{"dataset": "drawings of small networks of dots and links", "num_classes": 5, "embedding_dim": 192, "norm": "layernorm", "inner_norm": false, "am_softmax_margin": 0.3, "beta2": 0.95, "epochs": 27.4, "lr_schedule": "cosine", "final_lr_fraction": 0.05, "warmup_steps": 2090, "weight_decay": 0.5}
Rows from block 11, named by matrix and row number. Rows with one number belong to one neuron. Each number is 128 + 24 x the weight over its row's rms, rounded and kept within 0 to 255. All counts start at 0. After the name is the row's rms in percent of the matrix's.
# fc1: MLP up (model.blocks.11.mlp.fc1.weight, 768x192), inputs 128-191
# fc2: MLP down (model.blocks.11.mlp.fc2.weight, 192x768, transposed), outputs 128-191
fc1.619 076 [132  76 124 140 103 145 136 130 145 158 121 125 130  98  81 143 171 120 118 174 142 116 128 134 169 103 183 139 130 131 147 123 170 132 134 120 127 129  88 143 126 118 130 131 138 112 139 113 156 135 115 139 124 138 141 120 135 133 147 141 137 112 140 120]
fc2.619 116 [120 123 142 144 144 109  93 130 151 133 142 120 137 122 107 128 121 138 131 148  81 136 109  77  91 111 120 137 120 124  76 156 162 113 135 115 128 114 142  90 130 130 142 157 124 153 118  92 112 126 123 129 121 102 124 113 126 145 120  82 154 121  86  72]
fc1.620 086 [137 110 162 137  85  90 128 143 148 133 146 145 115 144 127 155 138 134 100 116 168 132 158 172 146  95 183 167 155 129 156 137 147 153 156 149  95 143 146 162 101 124 139 134 114 141 167 134 139 152 147 134 117 146 168 146 106 162 156 167 141 102 112 147]
fc2.620 081 [132 132 148 104 103 113  83 138 145 105  96 100 142 182 107 139 110 134 194 147  90 147 120 164 100 112 105 137 135 134 153 137  94 142 106 161 130 135 116 162 118 139 139 127 139  87 112 114 131 138 119 165 122  87  91 112 107 125 118 142 127 137  93  59]
fc1.621 076 [127 126  81 110 107 103 105 153 128  91 140 148 155 153 179 144 167 141 117 109 134 154  99 114 139 126 124 141  77 115  95  98 128 118 112 129 149 114 112 148 113 127 130 144 128  97  98 131 121 114 132 146  99 131 155 127 140 114 138 130  94 136 126  92]
fc2.621 090 [166 135 145 131 176 108 113 134 157 123 155  92 120 130 114 106 143 163 134 138  96 102  90  76  99 133 137 111 103 117  84 127 123 151 154 134 111  99 107 115 115  89 130 138 126 120 134 110 118 110 136 160 117  92 108 118 124 144 131  85 150 127 105  86]
fc1.622 111 [121 167 115 157 141 169 153 152 155 147 138 141 158 136 130 146 154 106 122 157 160 141 158 146 113 180 103 136 117 164 139 141  98 126 151  94 161 106  99 149 166 134 103 137 131 126  86 109 139 144 148 123 152 158  85 120 125 147  96 150 109 151 161 130]
fc2.622 095 [129 127 141  92 124 129 132 118 134 111 134 124 125 160 112  95 142 130 177 128 128 121 141 178 105 140 171 136 132 111 174 120 149 103  95 111 131 133  97 171 132 105 139 125 127 135 144 137 150 155 172  88 133 100 116 128 133 121 149 135 131 141 181  96]
fc1.623 104 [151 135 113 188 107 123 154 148 134 152 144  96 139 137 189 156 154 118 109 135 156 132 161 153 119 141 116 154 120 169 174 160 129 154 168 136 149 109 117 109 132 101  99 125 117 134 125 105 165 149 149 161 127 138 121 138 165 174 127 164  82 124 154 156]
fc2.623 114 [155 109 149 146 136 144 128 144 134 143 152 128 118 129 145 116 142 159 124 135  86 120  96  75 107 120 152 128 125 121  39 154 141 118 152 129 147 104 126  92  92 107  98 128 128  87 130 106 104 121 135 119 142  97 127 151 135 137 118  92 152 129 168  83]
fc1.624 115 [100 146 117 136  94 140 136 149 142 148 160 113 144 185 146 141 110 164  88 140 128 133 149 154 157 155 172 181 162 147 164 141 136 132 168 109 159 131 127 166 144 131 118 145 125  76  92 125 167 142 115 138 126 151  85 147 120 148 153 121 115 140 115 128]
fc2.624 090 [144 126  93 111  92 105 129 131  83 141 130 161 102 170  93 113 151 142 156 164 162  90 169 165 139 145 127 132 136 140 134 138 136 158 132 143 128 149 163 147 111 119 159 153 130 103 128 151 115 166 161 114 119 131 139 118 146 128 123 111 116 108 133 135]
fc1.625 091 [ 93  96 157 113 145 185 128 140 135 135 131  81  96 142 102 138 120 167 130  77 138 149 128 150 127  88 186 144 130 104 140 132 127 132 119 119 167 108  95 120 122 127 153 139 115  90 111 154 147 124 118 132  85 161 157 164 112 144  88 162  93 168 133 141]
fc2.625 089 [144 123 104 140 155 134 129 137 113 111 126 134 133 145 160 120 110 173  69 115  82  73 141 129 141 118 150 134 125 118 144 120 145 137 140 127 108 109 123 106 136 138 132 117 118 126 120  81 118 124 120 173 138 142 150 154 105 141 143 107 110 106 140  73]
fc1.626 086 [ 97 104 125 106  77 143 101 112 103  91 123 135 149 135 194 111 163 140 105 121 123 120  80 116 126  98 153 139 180 117 118  88 163 137 124  95  98 124 108 142 158 102 146 104 142 100  99 136 150  85 127 142 127 118 143 133 107  86 103 101 130 169 112 111]
fc2.626 090 [199 126 139 144 116 117 166 153 135 136 155 137 113 106 157  87 145 148 103 133  95  86  98  96 123 119 162 106 109  95  58 148 162 108 188 101 133  99 117  80 114 113 139 156 123 139 115 130 149 114 110 181 129  91 113 175 123 141  98 101 142 117 125 107]
fc1.627 107 [112 154  81 109 135 103 100 129 115 103 111 170 121 148 127  96 141 109 106 155  95 144  88  90 129 170 105 104 140 121  80  99 136 126 120 142 114 142 140 115 117 138 124 103 153 136  92 108 120 111 133  90 140 124 125 107  78 108 154  99 109  94 112  94]
fc2.627 093 [146 160 128 108 143 137 124 105  88  96 132 114 142 160 111  83 159 160 132 112 103 100 142 156 128 114 132  90 137 134 164 106  88 160 119 107 122 114 142 159 127 111 111 140 144 142 154 105 124 145 121 111 105 132 125 157  60 132 122 135 114 121 109 101]
fc1.628 082 [137 127 148 100 109 125  81 125 106 122 123 103 135 135 112 104 131 130 121 107 108 164  95 104 147 134 165 134 147 114  92  94 121 150 107 116 122 141 132  97  98 175 104 127 181 140 140 132 122  95 143 139 100 135 157  51 145 111 133 117 155 100 133 114]
fc2.628 086 [103 144  95 170 130 124 140 118 104 106 116 132 120 108 124 143 117 114  60 107 173 120 119 141 167 109 103 124 105 177 136 114 176 125 147 147 130 147 112  93 138 149 140  95 132 163 126 128 121 119 114 143 127 150 116  37 188 130 121 139 129 120 178 177]
fc1.629 092 [ 99  97 139 160 129 144 135 172 156 139 150 126 117 125 129 157 146 138 128 140 127 166 145 149 123 136 124 124 150 171 147 147 135 135 153 133 137 126 116 143  78 142  87 122 148  90 145 121 154 147 129 181 116 154 165 140 210 163 136 150 146 143 133 150]
fc2.629 074 [123 161 105 157 121  88 112 155 150 161 138 103 125 140 128 179 124 120 119  97 158 141 135 128 114 125  98 123 118 146  93 132 134 114 153 147 101 138 148 123 144 130 154 152 128 152 107 108  92 102 117 117 113 121 108 117 177 126  92 114 145 123 100 128]
fc1.630 080 [130 201 108 159 111 100 120 151 146 115 105 129 127 101 126 126  70 129 104 161  94  92 136 121 176 151  71 134 152 121 128 135 136 125 148 113 119 128 137 156 132 145  98 187 123 147 116  85 142 133 118 138 132 123 105 146 125 151 172 156 147 158 167 121]
fc2.630 097 [131 167 171 148 119 142  98 163 142 125 158 116 116 114 135 128 172 157 133 158  99 160 109  69  95 110 119 111 116 123  75 143 128 145 159 121 126 124  94  92 119 132  93 151 139  99 130 116 114 128 157 152 123  85 141  65 125 155 118 114 132 113 142  98]
fc1.631 087 [146  99 108 134 139 111 140 156 124 118 134  97 161 138 221 137 181 122 106 172 135 177 139 112 119 107 119 141 109 123 121 144 140 140 144 124  99 133  85 148 140 111 100  80 128 138 104 140 150 133 154 118 106 107 128 114 151 121 128 132 108 125  84 131]
fc2.631 102 [136 118 134 134 140 146 120 113 130 131 132 132 111 137 157 110 115 174 120 125  81 123  88  73 108 103 183 129 131 131  71 166 154 112 149 101 115 101 120  74 112 106 128 122 136 123 137  85 108 125 137 150 144 119  95 122 127 144  97  83 143 113 129  78]
fc1.632 080 [167 164 128 132 119 139 136 128 128 138 131 149 170 122 155 167 152 129 129 167 134 132 150 126 125 133 104 139 104 172 157 160 131 105 145  88 127 105 114 129 167 103 151 127  43 168  78 130 122 144 150 109 154 132  88 207 156 153 122 140  92 129 118 129]
fc2.632 113 [ 93 119 113 161 120 126 130  84 131 122 103 136 121  98 120 145 140  75  88 112 164 119 136 137 162 143 123 132 124 158 143  97 156 145 144 150 122 185 135 149 137 155 113 113 134 157 139 140 144 126 119 137 137 143 142 105 199 113 114 134 117 112 164 182]
fc1.633 080 [132 118 134 144 144 187 146 127 105 123  97 197 184 142 105 128 136 134 133 168 142 123 142 106 106 151  89 111 121 135 132 112 138 133 136  82 117 133 107 119 146  81 132 134 145  92  55 103 133 135 162 117 166 118 110 139 124 107 106 125 100 126 123 118]
fc2.633 096 [120  97 128 113 110 147 137 153 152 111 151 145 101 157 146  97 129 158 129 132 102 109 110 104 108 118 168 103 128 112  98 142 156 102 142  78 143 111 121  81 124 135 137 114 123 143 135  87 113 141 125  97 152  89 131 200 130 157 139 121 110 117 164  52]
fc1.634 124 [130 127 140  96 130 104  93 115 108 102 110 125  88 107 139 116 116 116 111 169  87  95 102 104 134 163 101 116 101 118  85  87 154 101 106 143 108 144 123 143 153 102 131 144 166 115 168 133 105 100  98 113  79 108  89 140 115 101 146 111 113 134 120 108]
fc2.634 119 [118 120 124 112 131 111 146 144 119 137 141 115 142  98 133 105 101 116 156 159 166 194 155 154 129 168 118 110 168 115 162 100  73 149 111 136 128 128 154 181 120 123 133  98 128  79 109 190 124 139 135  91 110 161 130 115 119 122 136 155 114 119 118 189]
fc1.635 077 [194 134  69 145  93 110 128 109 134  82 134 117 179 163 164 114 113 120  83 124 114 131 131 120 150 132 111 107  95  98 117 116 185 148 148 105  97 166 149 122 123 109 173 128 132 179  93 137 117 116 100 102 140 103 112 120  89 141 129 114 113 119 166  79]
fc2.635 099 [120 126 147 170 152 146 127 135 140 117 128 134  99 138 145 115 129 125 137 150 106 111 107  87 111 112 145 124 132 123  55 116 161 142 155 112 153 125  79  75 128 119 120 116 123 116 127 103 125 124 133 120 143 126 100 134 123 123  94  88 121 124 128  79]
fc1.636 145 [138 120 135  89 121 120  78 101  90 106  90 147 139 132 133 107 141 110 114 130 106 136  69 101 134 124 122 105 114  88  80  87 111 115 105 115 128 115  88  98  83 156 133 153 153 144 118 113  95 100 120  87 123 110 122 114 118  86 129 104 106 110 116 102]
fc2.636 103 [169 156 172  86 147 146 106 170 132 152 149 113 144 153 142 127 119 134 170 142 105 134 126 106 112 137 103 116 136  90 125 127 111 105  79 129 123 131 115  96 168 149 127 129 120 100 135 108  96 122 138 128 145 159 118  85  81 130 132 100 128 150 119 111]
fc1.637 085 [129  94 136 119 172 143 112 105 107 132 126 166 124 143  74 140 173 115 125 174 112 152  98 125 118 103 177 113 124 112  96 112 165 113 127 130 119 104 125 107 156 157 129 154 130 119 118 143 141 104 145 101 151 128 170  92 146 121 124  98 165 160 108 112]
fc2.637 105 [114 127 150 133 168 122  94 141 143 124 135 120 164 131 128 142 133 142 122 151  83 125 101  80  99 106 119 140 111 119  87 167 154 131 125 117 134 109 118  80 115 128 162 147 125 132 131  85 117 128 116 120 135 102 105 101 125 142 128 101 170 124  90  73]
fc1.638 098 [118 137 126 150 101  96 143 133 129 155 167  97 135 117 131 168  87 105 130 120 149 121 158 150 180 100 125 140 128 160 148 166 100 149 148 163 145 156 122 195 119 131 159 134 108 118 155 150 165 143 153 132 100 140 143 122 107 156 108 161 123 138 168 170]
fc2.638 097 [119 100 141 126 144 137 119 140 149 152 141 123 143 134 133 121 110 159 134 121  75 118  86  81  97  90 138 129 104 116  66 127 113 114 147 115 108 113 127 117 116 126 137 132 134 115 100 120 128 125 137 156 130  85 106 158 118 131 116 128 154 139 111  66]
fc1.639 100 [131 149 109 114 126  74 111 124 142 137 138 182 107 141  81 107 133 133 126 150 101 147 115 123 106 162 119 147 131 146  93 118 123 136 124 170 131  78 146  92 121 152 124 167 120 127 133  93 103 113 164 117 144 126 136  99 114 117 168 140 152  98 133 121]
fc2.639 099 [ 86 138 172  91 150 114 101 143 107 119 141 103 146 161 131 136 147 168 102 116  92 130 113 121 128 127  90 129 157 100 138 146 118 130  90 118 129 112 166 132 130 116 142 120 129 131 156  72 131 149 122  90 105 153 121 108  89 167 114 108 160 120  85  94]
fc1.640 088 [121 127 128 154 133 149 136 142 141 128 184 151  89 115 164 141 130 161  92 146 128 163 144 121 160  91 151 167 151 148 149 152 139 124 157 150 123 200  93 145 144 128 152 139 115 160  74 100 139 143 139 105  99 146 152 131 115 174 124 167 116 127 123 149]
fc2.640 095 [116 128 155 153 110 150 134 127 139 123 165 137 134 139 145 103 145 183 118 147  60 152 120  76 105 130 147 109 106 105  62 152 114 152 161 123 128 126 106  85 125 134 114 138 142 121 129 104  73 128 130 106 151  90 142  83 131 160 139 103 135 138 163  82]
fc1.641 077 [126 137 113 120  75  98 111 116 126 124 120 172 125 103 141 119 135  99 119 141 112 127  97 109 137 140  96 109  89 142  99 118 126 102 138 131 116 174 111 103 100 183 114 148 139 157 161 129  91 130 111 119 118 153 123  70 162 115 151 136 127  80 110 131]
fc2.641 097 [149 144 139 102 150 127 113 195 111 132 153 103 129 121 144 111 142 157  85 115  83 152 121  96  90 140  91 105 117 114  85 124 126 122 114 149 122 105  84 109 140  93 120 134 131 117 127 125  88 114 149 120 108 108 113  78 136 164 103 111 113 130 118  89]
fc1.642 114 [117 102 126  93 118 121  74 126 104 111 103 136 141 147 102  99 117 121  84 136 118 143  88  95 145 129 149 102 107 100  87 109 146 100 109 124 105 136 100 118  94 130 161  96 153 169 130 114 113 101 118  96 126 108 136 107 102  83 123  94 127 115 120  83]
fc2.642 083 [151 126 126 119 126 170 104 153 161  93 126 143 154 183 129 139 120 141 174 159 107 171 133 103  93 133  97 107 125 129 135 141  95 141 121 116 153 119  80 102 154 139 119 132 129 130 124  80  69 138 134 153 130 134 133 108 106 130  87 100  97 124  92  57]
fc1.643 084 [ 94 111 129 124  79  90  96 124 122 138 118  97 137 143 139 118 158 127 129 126 130 151 105 130  89  87 150 127 146 126 132 110 185 140 130 169 107 116 129 128 116 128 142 104 136 138 172 124 126 114 157 131 115 154 180 141 161 118 122 124 183  76  91 118]
fc2.643 084 [158 131 126 142 147 129 100 115 146 111  99 139 141 162 173 133  92 158 125 130 108 153  93  84 114 125 131 162 131 116  87 155 133 111 138 132 106 104 131  86 114 124 127 135 124  95 109  91 128 131 121 139 121  71 109 158 153 146 141 102 159 161 100  55]
fc1.644 107 [112 112 122 143 138 169 153 127 146 142 157  98  88 162 132 149 116 133 103 104 143 159 154 142 164  82 178 141 122 134 147 153 153 145 168 117 149 124 143 112 164  77 123 135  77 116 126 154 153 148 136 164  95 135 158 176 102 151 134 152 164 158 125 154]
fc2.644 098 [101  91 119  96 164 152 110 146 125 106 167 105 154 178 133 109 103 168 169 151 103  79 134 152 136  97 133 120 112  91 142 110 108 120  90 122 119 122 108 153 128 120 134 112 118 128 146  90 156 124 112 138 146 161 151 175  59 132 143 148 148 105 129 101]
fc1.645 112 [ 99 104  77 130 119 146 122 162 130 117 134 162 116 133 124 134 128 192 115 102 158 120 135 132 147 110 140 148 111 125 120 127 144 140 141  66  97 114 108 147 122 141 109 166 150 100  93 165 138 127 193 138 158 130 141 123 152 124 148 138 125 126 120 143]
fc2.645 105 [155 134  83 108 119 147 174 107 131 122 109 167 144 102 154 108 142 120 127 148 170 113 168 184 164 159 139 141 126 106 184 134 145 129 121 114 130 120 123 157 128 127 134 123 121 192 156 181 149 120  94 186 144 123 153 153 143 108 155 144 112 111 149 163]
fc1.646 119 [133 109 121 153 124 134 153 138 151 139 152 144 136 149 143 156 121 138 108 135 138 121 164 158 162 130 115 150 132 150 161 159 148 145 164 100 121 138 147 141 132 105  88 157  99 116 136 111 145 154 136 162 133 155 101 160 103 181 145 166 178 118 149 148]
fc2.646 091 [128 140 140  99 122 125 112 146 111 111 114 127 107 156 107 122 136 123 183 162 134 174 139 152 100 115  98 138 148 135 172 135  99 125  97 135 106 132 123 183 134 118 110 150 123  97 112 146 156 133 135 124 131 177 129  38  80 129 104 159 101 108 116 152]
fc1.647 078 [126 181 118 123 125  89 104 148 103 147 118  67 148 115 109 126 117 142 132 141 117 148 117 117 143 141  87 132 127 122 117 123 126 143 108 171 121 158 155 141 179  89 137 113 128 110 150 117 135 116  86 102 148 136 121 142 131 122 185 124 132 137 152 139]
fc2.647 108 [129 143 146 135 147 133 120 143 133 132 144 103 129 114 134 120 136 135 125 133  91 157 105  84 107 130 148 127 137 123  72 152 131 110 138 120 127  78 126  77  99 112 131 124 124 109 128 105 103 124 133  89 105  93 127 166 121 147 140 101 152 142 108  93]
fc1.648 074 [ 49 114 147 127 149 147 100 124 154 130 158 135 117 111 150 145 113 123 122 157 134 136 109 120 114 148 136 129 177 137 115 115 123 165 130 139 156 123 130 138 108 135 124 162 186  90  74 151 141 117 106 168  77 153 136 115 173 143 116 166 163 164 120 123]
fc2.648 096 [116 171 131 144  79 111 120 107 124 143 114 102 100 107 139 144 149  94  83 119 159 141 157 154 160 149 139 130 127 144 148  78 114 127 132 142 118 152 117 137 120 145 117 149 130 157 119 139 115 120 141 122 131 147 134 136 186 102 105 125 101 112 129 172]
fc1.649 089 [121 128 105 145 148 154 114 144 116 127  97 146 126 150 173 121 171  83  93 179 137 160 107 114 134 136 117 116 124 118 118 128 136 124 148  99 158 114 137 133 178  84  99 147 146 130  99 100 108 126 124 119 125 108 100 134  68 129 110  92 120 139  95  92]
fc2.649 096 [103 127 156 113 154 131 146 143 125 122 119 124 114 163 139 120 119 153 166 120  62 119 130 131  92 105 184 127 161 111 129 150 143 108 111 108 140 112 146 130 129 117 103 121 118 144 149 128 110 137 132  88 121  41 110 171  80 119 158 132 105 122 179  59]
fc1.650 112 [130 124 143 155 120  92 147 143 143 140 139  88 149 121 118 156 101  99 115 179 127 129 137 134 110 162 112 141 136 130 144 138 158 155 155 172 123 131 158 129 143 130 133 147 119 158 147 108 145 128  83 147  61 146  89 133 140 160 160 148 153 166 137 153]
fc2.650 093 [100 130 115 110 117 118 149 133 108 142 128 101 143  80 152 112 125 113 115 132 183 180 150 173 145 174 132 133 147 115 153 119 104 141  97 128 136 147 139 187  96 121 126  88 123  94 113 169 141 122 147  78 104 136 142  99 140 131 146 178 124 116  98 179]
fc1.651 077 [138 199 114 122 127  67 112 142 125 147 155 122 130 129 155 117  98 152 119  94 116 145 129 138 130 175 106 135 100 153 103 144 125 161 118 136 163 118 173 139 106 144 110 134 143 140 140 119 150 119  68 171 106 150 100 132 135 135 142 142 120 118 159 132]
fc2.651 106 [161 106 140 124 116 142 124 141 140 162 156 144 123 135 153 111 163 148 131 142  84 117  98  77  90 125 112 125 113 104  59 144 136 121 124 129 146  90 147  66 113 130 100 132 122 116 122 107 104 126 147 119 140  98 137 144 121 152 121  93 138 136 122  81]
fc1.652 080 [142 131 109 137 145 177 144 140 147 146 134 168 182 139 167 124 171 148 104 153 126 153 134 139 105 169 107 112 103 133 133 127 139 118 139 109 121 126 121 144 175 109  83 137 131 161  50 107 117 109 156 120 145 147 116 105 136 107  77 138  94 147 132 119]
fc2.652 088 [139 111 172 121 107 157 131 123 130 117 139 113 109 144 134 101  95 170 145 127  95 112 108 108 108 130 175 102 112 111 127 135 155 121 131  94 148 107  73 114 133 155 156 105 127 155 135  69 141 143 132  91 135  92 104 124 134 113 140 117 127 110 182  79]
fc1.653 084 [146 106 139 114 153 146 130 129 127 151 136  85 107 141  50 149 126 124 115 144  94  90 118 108 181 149 167 107 121  99  97 130 135 121 130 120 104 143  85 119 130 104 129 165 128 126  92 136  85 126  99  86 151 113 120 109 192 146 148 168 110 135 131 118]
fc2.653 117 [110 104 153 155 168 113 104 149 147 107 135 118 150 121 144 144 133 149 106 161  79 122 103  70 113 127 144 130 138 126  49 149 139 137 147 115 112  99 144  93 112 120 156 116 131 112 113 102  96 124 130 115 113 113 106 130 139 157 135  94 152 129  98  99]
fc1.654 105 [133 175 111 181 120 140 144 153 128 142 158  98 117 126  98 137  88 151 116 132 155 111 151 157 175 143 144 148 131 167 160 169 140 153 203 116 141 145 116 149 150 159  94 130 141 141  93  84 159 152  84 145 109 146  94 106 160 153 143 155 107 139 119 135]
fc2.654 092 [147 123 168 135 100 118  79 131 139 142 139 130 121 147 127  93 170 148 130 171  81 123 132 107 102 117 133 134 137 131  92 165 163 111 133 161 144 109 129 113 102  96 165 142 128  76 119  94 114 143 142 116 130 118 159 133 170 150 123 106 151 121 136  82]
fc1.655 096 [106 162 101  87 144 100 117 128 143 133 123 154 130 147 127 111 130 109 107 150 106 141 117 100 108 152  84 126 144 140  94 118 142 109 114 157  99 119 117 131 163  73 121 119 107 137 125  93 120 115 157 129 162 120 104 155  86 102 163 100 174  81 134 108]
fc2.655 095 [112 152 123  85 151 110 135 148  90 139 168 110 116 161 121 108 128 145 136 141  97 102  87 123 136 109 114 108 141 112 146 126  81 126 110 103 130 107 154 132  85  95 101 134 119 132 132 119 140 153 132  78 109 128 132 147  49 138 142 122 126 137 134 109]
fc1.656 082 [130 181 109 126  98 115 138 160 144 159 140 137 161 108 120 143 109 142 132 179 142 119 127 148 124 161 113 159 175 146 131 136 121 137 138 163 106 123 168 136  99 142 136 128 123 149 139 102 184 143 148 169 138 130 117 114 167 142 148 121 120 124 146 140]
fc2.656 097 [135 134 191 131  76 147 119 135 138 134 144 114 121 120 126 100 120 147 120 122  84 133 114  82  97 132 111  96 116 118  62 111 169 141 155 128 160 110 132  88 132 178  97 121 127 112  93  93  97 116 123 151 122  90 139 131 121 171 114 117 149 138 119  82]
fc1.657 076 [110 135 115 139  96 104 129 103 129 108 112  87 152 131 122 109 127  93 124 136  83  68 130 123 154 108 110 110 107 158 118 130 143  95 137  83  95 151 152 116  97 167  86 150 137 158 148  87 100 126 135 132 113 156  79 114 104 126 130 148 157 108 173 116]
fc2.657 089 [130 131 162 155 149 118 103 138 116 106 143 106 117 132 135 132 119 159 100 153  98 161 105  69 115 121 103 108 112 142  69 150 137 145 162 149 105 116  79 113 146 117 135 148 134 134  87  83 109 128 146 135 108 115 126  62 134 157 108 128 121 126 130 125]
fc1.658 091 [122 195 102 121  90  81 105 135 123 113 119 187 171 140 152 107 116  92 129 178 117 139 107 121 107 174  83 118 140 155  96 113 132 132 113 133  95 124 163 121 136  98 117 107 141 121  95  89 119 124 130 112 144 134 113 151 110 109 143 105 168  91 121 104]
fc2.658 088 [141 151 143 106 126 113 116 118 117 128 148 105 100 159 126 102 123 177 109 109  89  75  89 127 134 128 121  89 140 123 129 116 116 134 123  86 134  93 133 124 118 112 108 153 133 136 150  90 100 121 138 104 101 122 156 172  72 148 144  97 120 126 110  85]
fc1.659 098 [110 126 141 132 110  97 100 129 119 148 121 116 155  89 119 127 114 110 123 183 113  90 125 132 126 189 115 129 120 140 126 108 143 112 137 140 102 139 169 113 147 115 111 172 139 123 166 126 117 123  90 144  81 132  62 137 150 133 174 130 141 139 123 122]
fc2.659 091 [ 98 123 117 134 112 113 139 136 114 161 112 115 126  72 138 125 133 122 110 137 170 211 139 146 118 182 113 129 163 118 123 133 105 141 106 140 118 135 161 178 128 113 127 112 118  95 127 176 141 130 134  54  95 128 134 127 152 142 145 158 107 116 116 177]
fc1.660 078 [ 97 145 152 145 130 147 154 111 141 140 164 151 119 152 159 156 135 139 123  96 146 143 161 141 103 153 109 134 136 144 162 137 126 148 155 155 161 109 117 135 142 124 132 142  60 104  87 138 155 158 188 124 122 128 139 120 177 150 120 156 118 139 167 162]
fc2.660 095 [118 122 120 155 149 148 124 114 127 133 121 122 131  98 131 141 133 132  56  70 127  94 119 124 138 107 126 136  96 163 114 124 171 111 154 150 122 137 141 112 127 141 120 109 130 168 173  92 122 127  99 112 146 101 121 100 191 125 108 123 159 116 137 134]
fc1.661 076 [147 182 112 109 136  60  99 157 106 134 123 101 191  97 157 113 167 113  99 129 149 157 108 123 159 122 100 136 148  98  95  77 109 101 139 135 149 132 123 152 112 137  99 104 147 150 107  78 105 127 115 119 108 127 157 168  58 120 120 107 115  97 121 118]
fc2.661 090 [141 154 157 150 126 140 115 133 154 112 113  97 115 128 130 116 126 127 144 105  93 111 118  61 100 119 171 122 126 114  83  87 121 163 155 109 103 130 127  70 108 164 110 135 139  91 151 103 102 137 166 145 151 110 102 150 118 160 163  98 137 151 149  99]
fc1.662 114 [126 131  80 132 140 187 129 126 124 120 125 177 102 114 111 135 104 107 129 106 154 119 136 149 165 163 199 118 140 115 113 125 108 105 124 136 159 109 131 147 110 152 147 111 115 104 189 170 139 125 123 116 167 124 134 132 101 135 118 129 124  61 120 122]
fc2.662 116 [127 138 120 123 116 107 180 141 142 136 141 153 126 105  96 110 134 105 166 119 114 131 112 109 106 100  48 116 121 106 152 131 105 113 146 127 125 123 136 112 156 132 126 136 130 163 124 198 147 118 132 107 130  78 160 149  74 118 138 138  89 128 116 128]
fc1.663 089 [116 178 113 136 124 168 136 138 134 131 153 145 139 150 157 112 146 123 112 171 128 152 138 128 120 185  95 118 117 134 131 110 107 129 133  85 143 108 126 146 177 120 109 113 147 129  74 106 136 125 149 126 125 142  89 114 110 116 116 134 116 154 168 111]
fc2.663 099 [117 124 153  92 114 125 138 126 120 120 136 131 120 172 120  89 140 139 183 136 108 135 150 184  98 144 169 124 142 117 177 107 138 100 102 119 131 151 105 169 134  95 135 119 122 122 146 137 130 161 158  81 121  99 104 133 121 120 155 150 113 124 180 109]
fc1.664 075 [138 121 127 119 146  95 124 129 125 155 124 137 110 135  80 142 116  92 115 136  83 127 101 135 157 100 119 120  98 144 144 120  98 126 118 147 116 170 118 108 126 174 120 162 139 122 166 160  84 119 145 143 137 128 143  83 154 132 142 121 134 102 131 121]
fc2.664 101 [100 123 145 141 188 107  98 146 133 150 151 120 173 132 141 128 125 147  95 126  91 149 120  75  75 108 101 122 137 122  68 151 123 123 129 144  95 118 104  89 132  86 144 135 132 129 119 109 113 122 129  83 107  97 103  63 134 145 137  98 135 138 119  91]
fc1.665 086 [133 102 117 138 128 186  83 152 131 126  97  95 123 148 161 138 161 123 113 116 140 166 105 136 118  93 178 156 143  88 135 127 126 151 123 102 148 124 118 129 102 134 142 133 153 120  91 123 147 127 115 107 133 131 133 127 108 115 124 104  88 136  87 139]
fc2.665 101 [172 143 143 120 164 154 112 164 133 134 143 127 146 140 140 128 132 178 137 114  76 129 109  59  92 113 162 137 130 117  86 160 121  97 129 120 113 108 118  84 123 106 132 131 119 114 141  77  96 125 120 151 136 133 129 153  97 147 131  89 131 122 139  75]
fc1.666 157 [137 131 126  91 132 124  65 112  95 107  99 128 129 131 107  93 136 109 117 127 102 124  69  89 139 125 138 106 117  96  83  92 106 114  93 122 141 116 108 105  97 149 145 145 155 135 131 124 102  99 128  97  98 105 127 117 126  90 132 104 107 119 111  98]
fc2.666 098 [163 172 151  93 140 150  94 155 132 117 132 114 145 156 141 121 130 148 189 154 117 153 136 121 102 150 131 124 132 109 141 145  96 128  76 122 141 137 124 122 144 105 109 132 111  98 158 101 127 113 125 129 146 179 148 114  67 146 141 113 133 144  82 118]
fc1.667 103 [117 130  92 128 164 167 131 138 140 136 120 172 106 145 153 149 178 126 105 171 130 168 133 119 110 105 119 125 161 130 124 145 163 123 114  93 158 123 127 142 202  60 105 123 129 153  98 124 139 132 148 145 167 129 115 136  85 127 104 130 145 102  84 121]
fc2.667 112 [123 123 154  98 164 128 146 154 130 116 141 133 150 146 113 109 114 129 185 107  90  90 135 125  85 103 161 114 142 104 155 141 126 137 116  86 120 131 127 103 105 110 128 127 112 150 133 135 105 134 132 108 121  58 121 130  58 120 162 129 134 149 165  75]
fc1.668 101 [105 105 147 128 146 174 138 138 150 142 113 148  89 143  68 141 144 141 137  89 139 147 132 119  81 127 159 122 150 110 137 105 135 146 108 140 159  87 109 125 123 110 171 168 111 143  73 124 137 132 141 106 161 136 176 173 101 130 105 134 112 185 106 150]
fc2.668 113 [104 136 114 123 146 135 114 105  72 130  84 126 160 117 144 170 142 127  76 102 107  93 100 128 149 134 153 164 123 140 197 163 128 150 112 102 128 107 122 122 111 128 114 141 120 140 149  84 132 130  82 145 129 136 150 156 117 144 135 106 111 123 167 112]
fc1.669 074 [120 141 153 128  83  85 127 149 123 114 125 138 154 117 171 125 170 120 132 133 123 115 121 128 155  82 105 118 126 118 137 106 113 128 100 129 115 160  97 110 127 146 158 107 121 145 151 101 132 122 121 142 109 134 152 109 168 114 159 129 182 100 122 138]
fc2.669 098 [150 141 137 142 130 114 122 144 153 148 143 134 131 136 149 133 116 170 131 126  90 163  92  80  93 103 146 126 122 133  54 142 126 124 170 153 123 110 102 128  93 106 105 142 135 107 122 104 137 126 124 161 134  91 104 111 130 138 105 111 120 146 115  64]
fc1.670 123 [145 124 166 141  83 115 154 144 149 170 145 121 137 143 115 169 122 122 112 101 156 146 153 170 146 119 150 160 113 156 162 149  92 136 169 139 118 132 177 123  76 171 129 182 101 119 150 153 144 145 130 149 110 161 124 111 109 162 139 164 117 170 141 159]
fc2.670 103 [144 152 157  97 132 115 132 169 136 115 125 116 141 156  82 100 132 129 204 128 119 117 165 158  90 102 117 127 115 106 128 156 129 135  99 129 127 140 142 152 140 128 157 142 111  88 115 178 126 114 111 175 135  98 125 156  60 109  82 163 164 109  99  94]